Weights of a small self-supervised image encoder.
Model: 9.7M parameters, 32-pixel images, arch swin, norm rmsnorm, activation gelu, num experts 8, depths [2, 4, 4], widths [64, 128, 256].
Data: trained on pen-drawn characters of a made-up script with 800 signs, 197500 training examples, 18.1 epochs.
Rows from block 6, named by matrix and row number. Rows with one number belong to one neuron. Each number is 500 + 50 x the weight over its row's rms, rounded and kept within 0 to 999. All counts start at 0. Numbers have three digits each. After the name is the row's rms in percent of the matrix's.
# fc1: MLP up (model.blocks.6.mlp.fc1.weight, 1024x256), inputs 0-127
# fc2: MLP down (model.blocks.6.mlp.fc2.weight, 256x1024, transposed), outputs 0-127
fc1.244 098:529510528449405398549601536507476502513500499496414575487568463556550482454489543487461505437503499401487452496464471448518600518566447493426527587533507542509427592543436426427534388531463439450448422434569542509507504523432541553365423523519480585490531591491503439495479467594444495568534481559489500494498491454530484412467509496429469480514523468500680469540527593522528443428519
fc1.245 107:566497522386528477512616492510528486533564536466424515533474539561465517472473435607474478541525560510575564550461467465525573581549500539564527507443418460421636544566479541485599577565463460513482545532506540520486595521501497490567396590526478437492540542498438401492519507495453505481556509502568538367397505407498489463510498484465585460497548495535501525397512438487469513508539
fc1.246 073:477495463532459520563483537488458521484585529446486464534478469531525447575494519556350560546478572571538497438518503521597487474457504485457556650452468494499428476442503522476544401482484446474512552499592616601439425522556492455548524385443502526480458408396449535442418467602402586523480527514514480521530538535460422490537559503549503551502526447500439553397557483499392437445523
fc1.247 098:489498475449424456531456611555428508528597446611542522561495498573417514531479508526484495527462502408434447434507540444566597506477429487509610439509400445527562489521449466479502406549447549452462466479475528491554495493420445540471558492574493542438548501409485435456562587494368494446552551513550482463425432484526518534491455536468592600534427447534477559396476536429578459431494
fc1.248 109:437578556493615482412473526505447512495503465599446530466560426510487443525456441467590396425443532491481470538521398510566570521525505504468504561479547505531496608577498530543598619551429464495521472478533540501501496453529477499446542552574512488524480517499465432459482521527526520523513413539493444566582514507483442580528560525540500444528426604514457503433563449565414493454501
fc1.249 130:520529363461552582598452515498492499453522471447459519566445526484480480481506475585570529563496432465505477497447476534472496487517440472587501537451520489540622518474502537520501504608549561476517466509456456513491450490546437510606513347517566468490385514528430533481473516558425544474501523479618453562509451493486375478427530549443492593456483457431463526482593495441408480504504
fc1.250 109:477507574585561547559407551470480475489535471479516505634622419481490463493461542530447468543428519596469481415501544510467480536482643457526491577475583506491490515493469575504548445451449478505489493487457456530485534522544535395572496413400515511455415507477562557512419453653408535567482408528459554464507590425479412511476523519580509463490487531473453495380521484493372596516498
fc1.251 106:537575470466449496566544524531490485508491519507485592583568442474485482470439541536540558529493546515461613458474568443589567594512523495443505518575526500585472481516478393578479478589551464458491449445532447460509542479457364597533589525575543532500464483431470454545512463488456596446484499525499517588562632497531453507491471474377541505471475579542555396466492441440517459491545
fc1.252 106:448503458408503540579538544408475473479512464514531562444497483501526384511503492571516456483456513430526489502391504521642434421450570504520576528495581488611519678467515559449565455534482511513565497438412431453496493516526502466481509442430510484409545508524428474489436469573489502509403426550475444573544453521532457495523547595410485547503515547461482424546443461491432556440480
fc1.253 104:560521468521524466451484452434543513503485474521466544523530469519527465494414486552406455505519547556597559494442479510589430475454455535562535426447561455512525518477518582496533627553515436553531496450593515404538501592554500435528457505467487490400539488461457507548503519461493528435460479546459504500508551560561480504430498526628567502471517592530496419494607462503445479455517
fc1.254 098:580551526510424463582512495459409516495492474451470494545592543571524520450424474431459431513476526431448489507564523419574577481500425524475499453525483475518464538500409492410559446493475475556492466516557520492639484628357524584433511468474501568431441500508417468552534554651525548462492493533485570554471476516575566484502481491548404590507524544550567506511459503471411444473566
fc1.255 113:572487354532442525452541478513425479517554478516525432520387559560516537475515488466460588434550504494537526466462590486406529551503413490429482392543440530547471529417464475540423522550530428533486515500444464513575392525526501503439540460542488448458487528428511517423500524394582527445446602521579450502504466568512603497439497522545527548493465423522476535504486504454456475440495
fc1.256 083:529618452508596442423452559489452506551527456512584485514601443521501467511457539540552387479521602481530615509460460434545494457492466496646542421504526485548502565486418588536481557487513465540465478499514531403561602545496553498520435545563528510350455436471462411523512500515615518430475523564469441479471555486544482540511537557487526443533469590495510369478466527531500458462506
fc1.257 083:509536501419467527533575509488510416493550467504426508529577463505550460539483491471502451552528479470421467501430524513473509461542564485469579627542458485496491562463438435409528548578495500496462484531592503452461493527439394562470450476446549536488617492514548574500501550518430517456478411570520460475377582570479466518488521479587506524564530507542559412474514579592593434485523
fc1.258 071:498560453529523496519518559533505509572579500455504455574576526526467460482438486585452482463463490520480536397354577396515505499511511466461498415477479487548499545534429540527498483517481461510409476401496484499496523499507572453532522475451494496432488555354505530440436540492485589501530481529527492499496588485559493396376585520525567438528461568498496464455538499469420549439488
fc1.259 102:553493540435496535496421587541459523534496512557391608549504517499441534431497425495518516536565508467455416578465503469508572460595510498572497459468487547553498559532499483432472535526515379527492565514526502471466539537511511406507411513511435548512549457502511422543494514449464466523643472544487530473482512529565438493519561514503485488512596530666544440458589454593453451449499
fc1.260 109:409528477459521429499565479465478430449511500508606374476490479534523469563462498576483468505397505496525558402552490542499440532482536507478508500502497430484541508530435473521567529511470572463498478527462524452565478470468517511474553492466541426415435579480416493421488511571523544478383552496540459435411492478525578495425446517491486516546446442343500514500455597471579546525476
fc1.261 122:457530512462468479477415547507430480566533493546448500582508445494482470541507567532531424479406545492435459432516534507527509516473427459523609445560411449535431453517477507438565458538492491444485532510544548554495496464518442507440486426476459577515459463431503446504515619511447553399529533524508510524448483552511516595507445520573484614544521499610530552570548583446524535447472
fc1.262 077:538496493477460504508457520513502461529567494546536542546538517588428470524380513523523468566503495488518509476463477431528460474505503518591526472548460492469470512484357480539465526533519466545468522535536494537556484578467523395514504421553488512453500525425491500488444605543476587500559568567544462488495573497559570484478530486494491521551477583525500488420573493539515525387560
fc1.263 112:517457518512515485471425476477499441595496467539532474510485512439544508389496416594519551473555622458357615524493414445524509436483561504504468443535371499414517548514478512531589451532530486475510525562549526420525529530507486447450619509532543546484383635490433422436550587573512546522497437523463492490512425480492511511479478542478534542500542546491549565528485491499480492470555
fc1.264 073:558528483513432511450558501515425492560517540472420460542477549497549419524498501547494504458537522469554490520457492535444521499498417428522510415586443446509441551449426545488558465531400525450539452474523478513437418552466571460483466441569373504458522440372485516561502536510479565434509439456604494526398469544534608454499589444587483480527495478517531395520590550551525491548502
fc1.265 114:572500433451493483473535459437505475569528479485485575550458499539480521527491489539454531594616579553507549544480475449596473527535449525498599441418427455557600477436478446472404499486557474573488531436500427488593555559466485432482470451505528525393476440453475439561510589457453577484457636490533487464452522561523558510448465517477551648478517430542474512501523448436558541424544
fc1.266 127:576578610526577513389520486457467535587501511549564374555552469490411472508485501524509544486496584416429488521499470468542505464554459512519449517473424460505493426558454385489412525563469472505505514504482491427593557511422572510504448479554553512489396501468446430518565530554548558507618574502494474566524545492499459500430543495445471389485416461535539459537531497568416478485506
fc1.267 096:444511471489408464520503491502492420559536451544549479534534521483466395482508383473566506490493509469461557501476436468448499400459477469570535520579487552477480549519465462570633551590469519502497496600521578464487421517515483473543490478513545582574504566518441416417467521622439554551509442544514479536510512480512412558527597531511523511514545545524527572494589530544395510459527
fc1.268 079:463608480425463550539507555508537479553528508591540485569541478554462481513439518491499478457503492368443568433420556508607540457477458504548520402505457530533480555427436438503394509577477473440451498536508581516527521513433502602481459531537508528425518487510529461481500542516512552445540541537472414615518493492510462388463495508431493510482472572520647498471510460436479491509517
fc1.269 095:499452638494484514473441514538610530550529509556578378492479513505456474455465504438424474432530598425462531480499536464494555534450573559546485527535409510466410476485464388479552555540509414462473559475503643551563506518452492480449500579509470618533523496483439460464475492476491571453464506568455500450440469512528519514500436480441580458491561466513622471522594490536647552462540
fc1.270 092:522457470509517478440564570504467497565536485590450629495440533536438441541489497537563510531481562557507576552395476469494446497546450450465554486475483549563570562567451579463528454461529523539432481451493343484516498454536569433635453444556483474402523573398488502450505538459496532543433556500548463531485536554555623510460470485527454497512487565505421359460542488572469439392493
fc1.271 095:499488445610497537444408546443498511475487498595525487546570442506451463549471562331440412533501534437547473445522539482590424449458355493483468586427546420489462418547461433463423388520526496471497555436508616476581474521417516525474410439472514529493470457513493498442453520560483499577601501518480406497520502465571400471552449460620532426507522534515466476462516550556500507413487
fc1.272 095:569461448432498492444412483515559531536484519497531493437405607550410544444439505488512492550562512479485516553551466511613495529486497490561534468457445402492524473531481429520543532491519432509541595390434568509581460557452462452499516418546485445518477506481415494516522544442506536558443591484537394467483570498594527585500418497505458530541481500527474490458494482496513423438524
fc1.273 089:531550462435471486582473509522465509520576489543510487515498515617550399565387469551499450542521545469545586495436444463563458415613493532499536472495441397486526584477461429462465507555531498505547514480552463485529491515444416536562501433449536470429551499421453504478470495527513560464526573578580398498469597500482565521479513519435477589591523572499516389406520487580597443425591
fc1.274 113:549554540510586453520520540487418447610541482481428509548504439465445473507461499573476536517467487581426593581496565546484496506490656477530499524470528522584590562498469418515478545566452499426469441448534403452497564511494399460524590561453483504485495519419501480471542445429524589423499416514523492483550632523503530517458518471508555455529444512547497487541474421570503481508528
fc1.275 111:510541522479505504453494464529551417522526535444495490465516591508563450455512513507642465510548460441425517552498462502513505405545540519410454476526533521520398503460448457512473532520549477547527522525505447476461534570492481470448482488540491443493525507460489466439522525481597527462526473530493397578451461505493466446509466497399409495535562523536590483555494496581568555512518
fc1.276 120:485553485468428488522421514481558507592492550460562461539473486494606495492397599477454417422515529477399504499516509510597468478488490483532547458531512571564402556535454479457502477537601418407521525513524592470527536581436433485395456552473480563448472474472473435490516569566457521505457493563481493528427474471522510521460465472597459566529565534604557353597500570576538430479506
fc1.277 060:492536556492439590475510521478521466448565444544429494543431588554574425602442551513441476498550494503621484451454569497385575612571389523498527454544525488537391464463416551563481404489476525495459540489438529516466429488508462482483460486424535480518510430431552503459428482510502528516490526508600483479436538517526484454442522516547516512562504418465400530471575499461566554392546
fc1.278 108:527577519420415497572563507524417471496502515416564580510423503520463438553494497337555454539552519510528621578554481518498472486554554486603523497519498435545440603606442526461456479464485466448487463561502462467480579479500506575615384508552472483414481483439496445510536477524585488474539511492579394500445570416462487422535510503455443583506439468516437446478475479459557500493495
fc1.279 108:510511492511484541572504510531549476448503491537559608513533464508569546487467478466375486450553530430438499387478531486491532537498562483511483518519509547508474555405454505562460597528559471497488457547510449529500467587482547512459497509487466459476467572519502465461464459546473477545442508561467504497618480425566495351491553513444476481492445561442534494396495466460482492501467
fc1.280 089:491564395446557395405481548489447496563518484533492525449489478497515426538501562584541483395443491335491487498406512505507488415579436510454526426507486590461528523506456521458397507511512523618490453455490630516532530481579551514408527567590485566415515493455482496560477502415551510466493553514533450567439453557521453443500582499483537502536469522555584382525442496583514430468494
fc1.281 095:499537549469505477500601470557567490554576501473513466553507515524434447500457439521529506566532533511515566572498406509446502493598533521544495446495403424488548514581465529590547552545537490536470439536541510521390566471557504506606413561575503507483537581452506428499537579423458616500606548515591466430456621456505524444462550480418558485522544529505573504426612490517561579495533
fc1.282 082:518601509484469528523430420546468503489517595492575457484554498514529454575424420429431428508530464422448557437461453503556444454486545583571500478572499489429561500440470498539511508475523485438588544514561523496469549656498403545577503430459571565448456495506534500524540515562565487504492549519531407533461521456450464455452532440510460510573508586487479477454474478574548487444597
fc1.283 104:494499452566459539472550540514496554465456508496536510509433567544558587505469570489439396546526444528478421388478552479482506486469433516450558450499473493459530402524479573494432488489574444566497546486476494576504459505429555520482439409426435467529615465523519477473373484443520501514497568521521518391462442447634563456489478488518507518529569526572492451485492597452605574483490
fc1.284 095:570476531488492475582548491518458532549523522529442520467424601594599517481437427539419435508569505474423532567469501502606579415467471511444558562496485495483533512445443532461566478467477521442503536408594508537495433574451393476475518539480504488508471436444391547495512462556456514496496474529538497558462499539537548521514448438521492609546528553586524441440525377456444482474537
fc1.285 078:509466535609370484528437539449537443469522483543544502636479591530394435479493560557487458609423503551480486367536542380539503569530545530468426577469564477510540471538414431518568464506552506513528570463391434473576464510502497413529489464526563506484499477396428517460500511563416468572482481585450557592494517537529513518427510519445524434433466513555458545428483391525469558483551
fc1.286 120:574495535551554427460462431357430492625541508521509497500498488438387434469514463545454597504613594444513589574506417467539577518445518452561482556502432519520536558499479452480541573476514546510520485513524524414596559480552441461503527505518562564426423610457441540482518493619476522521493438484514497533509606565479462542518522551539528481488529460509572540488524469514464415477562
fc1.287 095:525526582575492428522484544486492464595566551474579483608559520496494497459479464514533485497532515506452467447499565471554527535505515575464459438466526531511529542515456466531457590583551441485540513464487471471570538604531446496490535395466504571449536565454481493485507429515460542494452504581434511452519497463553558448436534472482450447472562497588508470454498511553475570458528
fc1.288 112:552520533419384542561565547477490464537527500505521468603584471462442512550491546474504493497446475472444458395512616463513543475579497511440546522425492490552515419491451373450352437596463489501508520480473494548459497533382461556466562512455516529518463426478535532535473501464546544458478535516540532524522543479473508450430520465535516489469467450578558500521393472527511540504530
fc1.289 087:481602420465425533502472506510509478535519474517507516494481526593527492509360546445468426400494553444447547467463502416521470466538487520561571513510423505496427478473420492526451497517558417530474488463513474512552479535478543562504521494514483521455488514445499448479497515580485555511521562550530430518574572416593557455500492478489481522524555651483524472497548457527502431444572
fc1.290 092:512481549539496554394474573547459496482482507595478447469552529506563480503478531655559452398427532451450494525492439393615546367470525501430496530426444515488547476501507508519471440506487529488523537425522499476546444495517542474448672563528529457445468442456415543491453468455550518500477479555463525622559450522540472450498574547458558548498496559508552388510389493618515514429502
fc1.291 082:538507555574535544467486536472479491426511516532439478510409552538487456525459412550459509425531483551609474559504485528483495458571465460511451528550509507412499455531460571555522560461486439560485533583445562558479363516515534356518407524527471493566485526414532448445425506436558515564569537554573433510459515533517557420504574482547477518556491465496446541455547422552549564444487
fc1.292 086:486575481499539412414580451471471480579512464464488462492430499553420515459406539486490469523538501558577549509532472408430508572464471530581518498465469536496579471469465492545521535477479436582506442534463521485401570520538512417470525503533436445425488521509404439468554523492564534435499523500595494367385506497574574481444539512487534487455481483540412586517509507491547535512489
fc1.293 105:495490546507486565540509504538470453431518494523505536470497608547509378496483475519657436578546471548461462508475489486520521437548593537436396544469504481433450450443481480495452541497541456486512585521532318473460471517470500500467521481555541406512491519479511585451470423560491498465516456517448545657467466497488494493549510540469398569476636513531498429491494422532551624538536
fc1.294 104:531524496483450528515547550453423459511495471577506471564513521496604503606462577546472496473481520443390459428438586473486541494525491463456528565520471485580438524458472450446533504598495465520498496513518522469581435499467432579474567488450474567494571426443406542540477458431451556442439533573446469549449552582553523542500563534467459535521539500565587362500520597501476481510508
fc1.295 057:506655457486505481476489544441491511541502522515522576534510490491446433447447482538507465544432563552481564411448539543595473527433368479500575489502523525515498483423460485518490541506538493597560456413460537534486496578451577479529529441499407528440495535436501448539379457635532633576389489476490443544603555508644555472498525516580443538495415567459451492451562503470501430492476
fc2.244 097:432458532498564562480497533427515530526463465528545429446440471537542468501471506499435624455521537486572501539537457480468540472502579513583511497374492398527553471475526476469513476499455497469530459531512501564523446478462459481528535508459514618535492415509497518502524469483441481549573526547551412562458464525436504553520436455559582583454575412520433549429515421472494509436521
fc2.245 111:560361442507554579524447470532550575430515477456459411437493408413472518529529490396451574505513529482544435476496583560396485475467593487499480534489516501570465438439482410493523525491536490540525502475504564559568483555483469455445514489428504523557572443547481469419557464529590468471529514464552510439441467495407480641529472476560479493451500438427486485532546489450520539500558
fc2.246 070:534536496458525550506468453571511488450501409500491497490504439510558519526483487465447539516508559502513470512568490410408490487452501464518534548502532481555522464527293500507577489495538544544492488548496469571538523482517482571537482519461477546522436444499501530477520432545548493506519524510503549481550498454453474549546523483537526462467462474387459495492429505482473486414587
fc2.247 095:519425557452510522503524519560468510450510428578395537485475417523475567495494447523538440491498401560508521516464481482468420529464604517428475462467445525410567486445522543469500514520500487473485583429504443504460578472548483635469551472475464396408465550522455582486449473514453507505483593436529610520594435552483513542522485504506515466497522660474471561481483483539462531550483
fc2.248 119:535521607528392419481463501508480529504503528461542492515451569458506481559596531507534412607549399584554506543537529491411492509489368511532494446587466570381449455577520441446464509423484605558489502573443512429512513461495518476480433491509492580534482523440557531547385475498642533475449439454556544459487603581520548443522591496596549475495583519496491474581496567561590451453483
fc2.249 146:453461574520537444419591552462478414540526444444483432499510562450543592496551514441572523438478484544504476563570498471459504550449466512474490448455430489562520481582551528454510558527439454541458450521545590474547552469515538576492532569424464483486513534517594532468433508484603539507597569493513552394557547472555548455495507547587606426444583474511509469554461520537649473473463
fc2.250 110:499507509559555535515514524551497523515424530526497481401452487458521567500489517499554548460481376514507511635449539515424483508576461515489538488428471561481492328465519482549428489582390613541445495490475509506554508517410471570516522531482538609583556547503549483553560443573523519524444576521476445534496543560559529448497459497554428492511567511531589417616567511595523444411457
fc2.251 120:592469479467439479522422520419518506412449507526493534549449571496582485444536574468473545587559500432492497440486475533606534457442524442551517478561554479607437568496512409414608476455508450477498515454467500474656471477474390512407450481437480552529521458530456420494479442540447431554451470463479506579450477505509465594550402463576519588521494458580554496520475568427580445531464
fc2.252 112:504532457439563514492507517537508541527524532361484462411491532476575589543475543411457557396591470465445439560546559581443542535498413543567509443444422473507496412608543530493374532617494460482510426534525528540422503452451492593511512541488447544507458519512572485501465493531532513461571506486539476421498567483518513480546466565602529527486638440499533436568568584450564438472482
fc2.253 103:412502462520530534452489557478460469520453506611530528587546433591473473476472515668451491434461544459518448467457452495599478503487671446414530543546528510512533613438488522529511509533488438543539535552494416540516470480578533457526518386488492444504563494537482481543546537395477496511436444556465468578439493552530421546566516533456496539556362477497489457405508510497401544530438
fc2.254 095:536476440452495541475514425462654482531486543485528508485431427352502553487537543460421602500501517480455531415538557569491513502489444505523451471420481526576414515430561461520477559574547449559562533522444457514515457517492508457477460423492474467565572606609438517536531430517461503538420449499444482591552451480486522540537523440488463527513538479456527455528533528462468522486561
fc2.255 128:514459607526480408535528499531492502431492457499512532466451500536520524563569538560589470569487382560545479604540494493507514480501445469458536518544462510418549376494520481502531483464436614522454486520472588513567471430418463588510499508514495551594529514411495539443407429498489539493410515462534514492470549540552498421558462456487529530508538471500485478540455574527499466446487
fc2.256 070:478554428467507542499464452401471545506506490557539462491433449506474540538461454479459602490493564556524519415502510501455569455525459474484577549504458429432480574476448406546554463465521494417537500509431457569587436502480483498533540503539501563551360542542456570491542487533518450496402498504511561534524441472474576525539445564502457505468436507523538539465463504378466488490533
fc2.257 073:584444459412515546478509467453521539503506494463471452479490515540492512420522464506434550481489577463449487520558454533523515446410402509523538512444481465575468568501395553499625456412486457560514497535505458559471518485493553464428477496487455404441509460567563625540453560553628517531473474495438512470470524503414496513509479487525544456451521419418532506556451507483417520495534
fc2.258 056:529535451424474455447539420461493461492504484461457530479505523456521535478492379492560555477552565526457442451565535480395530488578497508473470518496475540464485529550422472442487511499491448552518469548489540541453445543599460496553514504448459533556448497569550545486456440398555507525501526510519495475528465409461547545571534410556554470515465451489509538524469560463582498412571
fc2.259 113:458526444541507451510536437464499485439419509436551391449502480502533529551467504480454503549504450487610559487575467486454502476508527550466526487529499432434508530504479426534519536482527575492483485538514445439519475511470487489427519528547535443394475579487396489482500515618583534436404502516551510442432489459526646482414471469474510438527437433453501496568449582477521531553530
fc2.260 112:457543464456473499566492470525503510509535497445577484451527426533498486519447517483419497530494470481532601549497522540538456525483459552563619480532465467419519534441494498598508520514566605510511484486477400462568542540410521549547500443562609435471467610529483510452503521555613568501420462453501406467538518465512645462392456527438479503541445486360415516458504446451489525542534
fc2.261 121:552538473454464485562534463492571520371535490472519456465533496533499498513530458556483537598525404463473543463469484523534523507511519518408461495492474461470598493518549457536437584514497554529511425541487438416587529472459424591559479597567563422441577574502502466471532488511468418505442570450474463482475468430494461464433564520426496450523492473416585461438470434542545470607531
fc2.262 044:546437587469545450540561588544462490458455438497531531485501574481584553531463373435486572535558415473536514511516505467472501537494543464560449507501465443537519486483451408477436537497483466492479523406439558472535395491542481480458529461503501430626502506477502569455474395510446487516472484510526426517589501411507452551573504464561499528459544502520559541509500517473543484441532
fc2.263 115:482566411515586492494499435543508606519494545477559506398477477469551549591533535435483500527466439469560375483539529508477535434642473563459510554474563482451440417517549513547451499541508543559526455498539440590520506483421455500500483470552546563555548455512517476575515505527520480445447538529492384554454534568512586497515492419515409474489487426574534448476492530586468495449556
fc2.264 069:539544535496464455523418573470499521482494453513446552497483538557492487466471485492488495554550413469506435486473561447510538517482484514457525437508539570529508523526330483432524469468477531510454514452454521483523517474564442557438514515399511550583513494559532561487455469495499433472441510552525582459454485455460478580475415500555510518506507479514559589554459484480478423339539
fc2.265 127:425491457567543543468415506570549561517404530500535473477514468494468467465481519604482564418507480468558479466454434496369455479549617461546406508523583548454474521533497498562486509472532561511495529505422521434468525511539569362546468435516514455494503556551497470505563485522573460589480393536480456488434533512520501481443586529480403395582410473479504453490584454567397482563474
fc2.266 155:468492490485538519497419495539522446451499444533468542481550370494576433546588487533466564467448465493561482550451441511438437427512563461523553514524547528570528541500466549434562476450500595520450474587480444452499488437542498501522396552433528501525613419482581495496579535455480380493502476494536487396428495478440472518483552535471548483562455441450536475488432510574597444517505
fc2.267 093:437557471551567541477496495487477571544505474435524545469443478544478510485395582547499461456469488505473473479432508520361535494510516518451448591519581502461501452569447573540493445524453451448553497404453524533492465487545499454521573476536475521475525505515536589500424501471526455543507452535472552531487530498495496452464577506555479424442498531488509384498572535473444522484520
fc2.268 062:513514452429485536432488514506409438437504441422478462413425478522516482471439506546606463475542496516511517568541464563460485533548494510519481453490457495445493501488452556527364588594460473514549543535518454471478415584569514510494507473506538450477541501506454519512560468453502557386491550561496433473409439477409507477547528566434529536498519443523441504509504539599535524485454
fc2.269 075:499562512514515509491566474474433490497610455389540290483538491500588540456547516531556515461484483471503513548524583413417521571552506531530524488573521532479439456556410536524533488472455521471426458500486519460511568515456504564475555602511514505530446473500542542517555405523610436511617449543543552456504441372495525474415561569518549470471431450443484535551452502539519522465503
fc2.270 091:522486501575468437508542467450513564559566522504501563576437506482536506452438558472469515516519459524459398495514492522554480495496389531433474514477418461504499456533421475536509531549491440547503468538469518502555454528574468518454546470411481486492578545523456616509516466506483517406455504555447500458524529448459557570487493507521434434462514482543563524489495591528578429486526
fc2.271 086:456423557531440473591485543558531509493552535517453541479487478507485414562561433567450477537487472463422534497530488557495502462486457466311491589505520492459496632489500485444503503432470556436472533411511525478359521460479523432447535492540484517509531596458549605479511571516520505526488489468477577586504556563406366531509502579474459473604504484458550526454431541524458488567458
fc2.272 097:407584438559588553441524433487504542512498469534491407511400517595556534467492544597588536493536538559531513542498451484404540559538587505508485551422501464491461434503522558623451512457524486497469473554448575484479523439534522479555502535604555537478464446514500407516604533508473422514483516555545513512395550537483494562463513620501408510485481565513437386525523485605510541505502
fc2.273 076:551443459518503469475569520443474536466472457462431520484458567473447535412564475475520415460444544501454476518577483541515486508515476508459431447458524541497464446470506532439506537430522514469388494437490544517519569504551501560480501560477499477436474535449424465464515486473522517517407521457457515558530516500548531536532403436493492473424525603540493485544472550464446412567478
fc2.274 110:530507436491489522474436485457429457495497476526472529528524368453550583551472601455402583563494544489519473460512481492570541531458508494501544526474509420569428564422477443477540446584420454533524521475499518506604542460537466516473508558435497552494490413525425500592561488437478474502472528463503565527571481525454519651559466480552542516482492507489542534477396546378428533482545
fc2.275 121:493501552562450459541464542531490571514496551505504531553457466507460490585527558566428558560461539638515451407517524518424584562521502467493493560528498427427459530552528481469521464455457503461504555454496461517456476389533532408595445487472477516560460481469482571527478477498447455528484492489563622532543587496457512578580570543543495486530458435517452495402524518415445568517442
fc2.276 113:514493509470550435445424495541552457472506485495473498480509454459494580494557543470581502552460536521503494434536502482424514555484533451504435433535516516529467443483425500457518466503467514536443487411504528503448468423531594490339487484539432540512474493508489454512511527484545552500526515439569575482558446495495538561550513492429515444471577435416448569575465615465493607462498
fc2.277 069:575509531442493513521467433533579532430459486427509466423445536446530533447467479466509501529543437518526446523565521541454520499467474465472427489506518536487481445506385490523512507398459529518518521485428545521492436455563492484465460568450467473590454503555541490513512477511481461526384481486519551548455468474458493481560525467583483484505466464479487516547486520490481463496567
fc2.278 111:485526445529499480433546433506522501511440537466497528485526455482511524411509476465541486467460478478478483426487506418476456630547493509419469511538579572502494474451437564571450486512517374591589496498543517511384506619542540540524496359526487531491528508577476461565507493413502437502521493538383484507501408558487432521473544489412372427472457480518420547555550554569451522476517
fc2.279 110:537504583519527510505596475475422488448430512484530559533551484552530503478465457479517432513523440429478440512469475502554513580515566526459435403534495557474541595508490535543409539592507500511499483605539377484494434527525514507471483496577503512517576508533527455518539499468404474281499524588430525388409452445458523521506533533388451573466504419589536428459590533629449494529461
fc2.280 092:587468500483492550514456485495509497415457580479490484465413475512574468544428482432532537530559436513515548546511527544543490553576424472420469525429513494495536432461489473567369471566453522494529538450509515527553452537457527555514483464508480543602524568510516455543584495476429508554423544525469344591471516573512424470527404492551412563517508442565512457499519562530488473462516
fc2.281 089:484551423419547538491413498540486507426496479504442392415668402520541476535472456437486476431435572384457440454482564507475449399463526534455556483523492506514424550447429492454499467526537444501507431542554574498463559496421502532413531503421497525519520457522529515499604525454598509425557595462459476544494403491433453589505491512544518549491460528483555433550443533409524464503548
fc2.282 080:509569580486370492542569525482594485508486481499548520555454517495493404500530606526529496562457411560513479520576498510479498482458552522481460479547448557609543501479575446427507486518489552466536492622426517463513507441481457525540450509474551530547499502484542416481495504521464466485489458503519524545389533528435472493504484530496477494520483496518540505519461487578588448568394
fc2.283 102:588475417501529470421449458431467436538496478509470521471584383477502482494559443517438543506456584437537539576456391501541467393547555480494519499533510450487451621457542542467522430562415481504504443520556431507480532490535472491485534524540501528497505414493477529571572588422540514409593489480467456546507542531399472546539512424422557559484448473494518560418419392505425482540542
fc2.284 092:553465488567488507507407535494584452448462545511412549501482515482529490545529489531488511614533551551504493470564465484475559536471418499401451516529533486556464530564519439463516566518535562532470570466469555424581393402514498468465406471570529468529486488478504491492463487419497480642442550503452589565570491522551478587524552486470510439524498539524474448529493541461409545473530
fc2.285 076:490553464487439467504396439469487553553403530470543437487443486487510463533479512490545517433549409544524461520543463414455484517470504527433520525526480486512541456578455496475469448441470485493558463485479588549462489528536497558483468473494553561541444532515550499472532568482506397523474537552533490550486485579494482459532488480578430484568464445602520547598467588476523430429598
fc2.286 138:535509420464517581453509446567505479429456539529542502479535504492570519557537480474474480483447470466539409466464407532491458389620526469484485499519528467495458541421526571524438401520457459508542517563510416586447482472536475490531506499468526414572636413548484456549528540446475467420558550467531429565493474416451517528553504379424479544555414486519481485381491433480494545546501
fc2.287 082:525415415479482475429532442572539464435534472481433517477556497483499470539522447397475515516521467520462528419544521487541492447475404534311457511431508506404460485521476475509473549511460435505454465514552557483451376492502519448391534525473545494448523583534508588507540494468550445536449497553454427498560496481451530456599541472495503480460463445503477518550340555408590446495532
fc2.288 112:436521463588526488493437494563443553506473521460553537466535498505543507511516562569542485397431547525508490462454507438417499481510560511425478525613530550367425486547475580573518471369542516485472477545535457513508493494583531497517526547587530534510423403428502497540466513460549465446502505509461561508506545442480560454542561498519496505483471512485381450474478402463461488548529
fc2.289 066:464504594556504441582504513520463537482609465534505563483476492548508494552480495576445501485520586495449458478429608503526528475512479483500556557418453426419581471536466417480556554490511501464508552472519473494633486513493479558491513585545486480530497463484421513421447433501415484420472489523558626500470528444508501471490467537565584536499518528510508436440475468476523502485519
fc2.290 092:530542456499514529515404527547502486460471565427486463488468514543541468490480510373466510466545403416417548491465518451460442513536388535538457417508544543465504444523476548493401513524492466454489463495542564471470457589498540535484467453530452595475516536495579474546580433436479540560582427506423381533545489582525491399513459501416387496484503500571501594596538565521499426490514
fc2.291 083:430626480452601494476483483566549526544548445440561560448425532535564526539479518528582514486558493472595536534462454469428453458586578557542478460436515598461479472470466538528487579454554550503561491497516494530459480451562478531487455537546525451446439508505425532466421417451474550442492403500575453547409530518515532445537516447483502465455495493466417518504559444484529471517533
fc2.292 076:524421550528426518584569514563502549512477487476541554533489504518500608518516563431467445514540503464465539536479529513473548625445609495537390497567476587537400537457480600467481475419501487408474463473479507608408515436439548535464476503558385480446476415486537436477422443548463532524573425450492508534524465545535522496540516462458555512447541484439450617496613510465353556504502
fc2.293 104:480533390557454463499454482455474489541501457603490494605514389503500536592498508523413601493401511568526455358499527402443526508526554516452530555524543465415485482502522467507470485509528542488517472467545581488514424443582512478537492497494550590501478444462478571554510510411424469541495532523453571502533590548473539539567588477441474478488456488530447568463438513443434497522535
fc2.294 102:528521520457490506570477510534592494403511487441471447426503560477521439511629372491443498518514509410460464449551480569523473491411484470475455512524526485638548551517558535478560611463560529530489451437493480498457512488488485462459473470533463390522569553518515457443494496577549476593468543403473426513470417472480508522463507477469435479534479451433546511494445525565538508606497
fc2.295 064:541529482419487501491539469469581516447495447500508521454427471468520482526471475447501563504580511507507479434607519487479520517477449481490470484435483449517526545475389482459530559467490487525512517451423576527527466451554470512485514571477486472555444587625541503524478503498505480500457502531554463509485523454447524529544482460530509508474442417514518498538489487438550449433551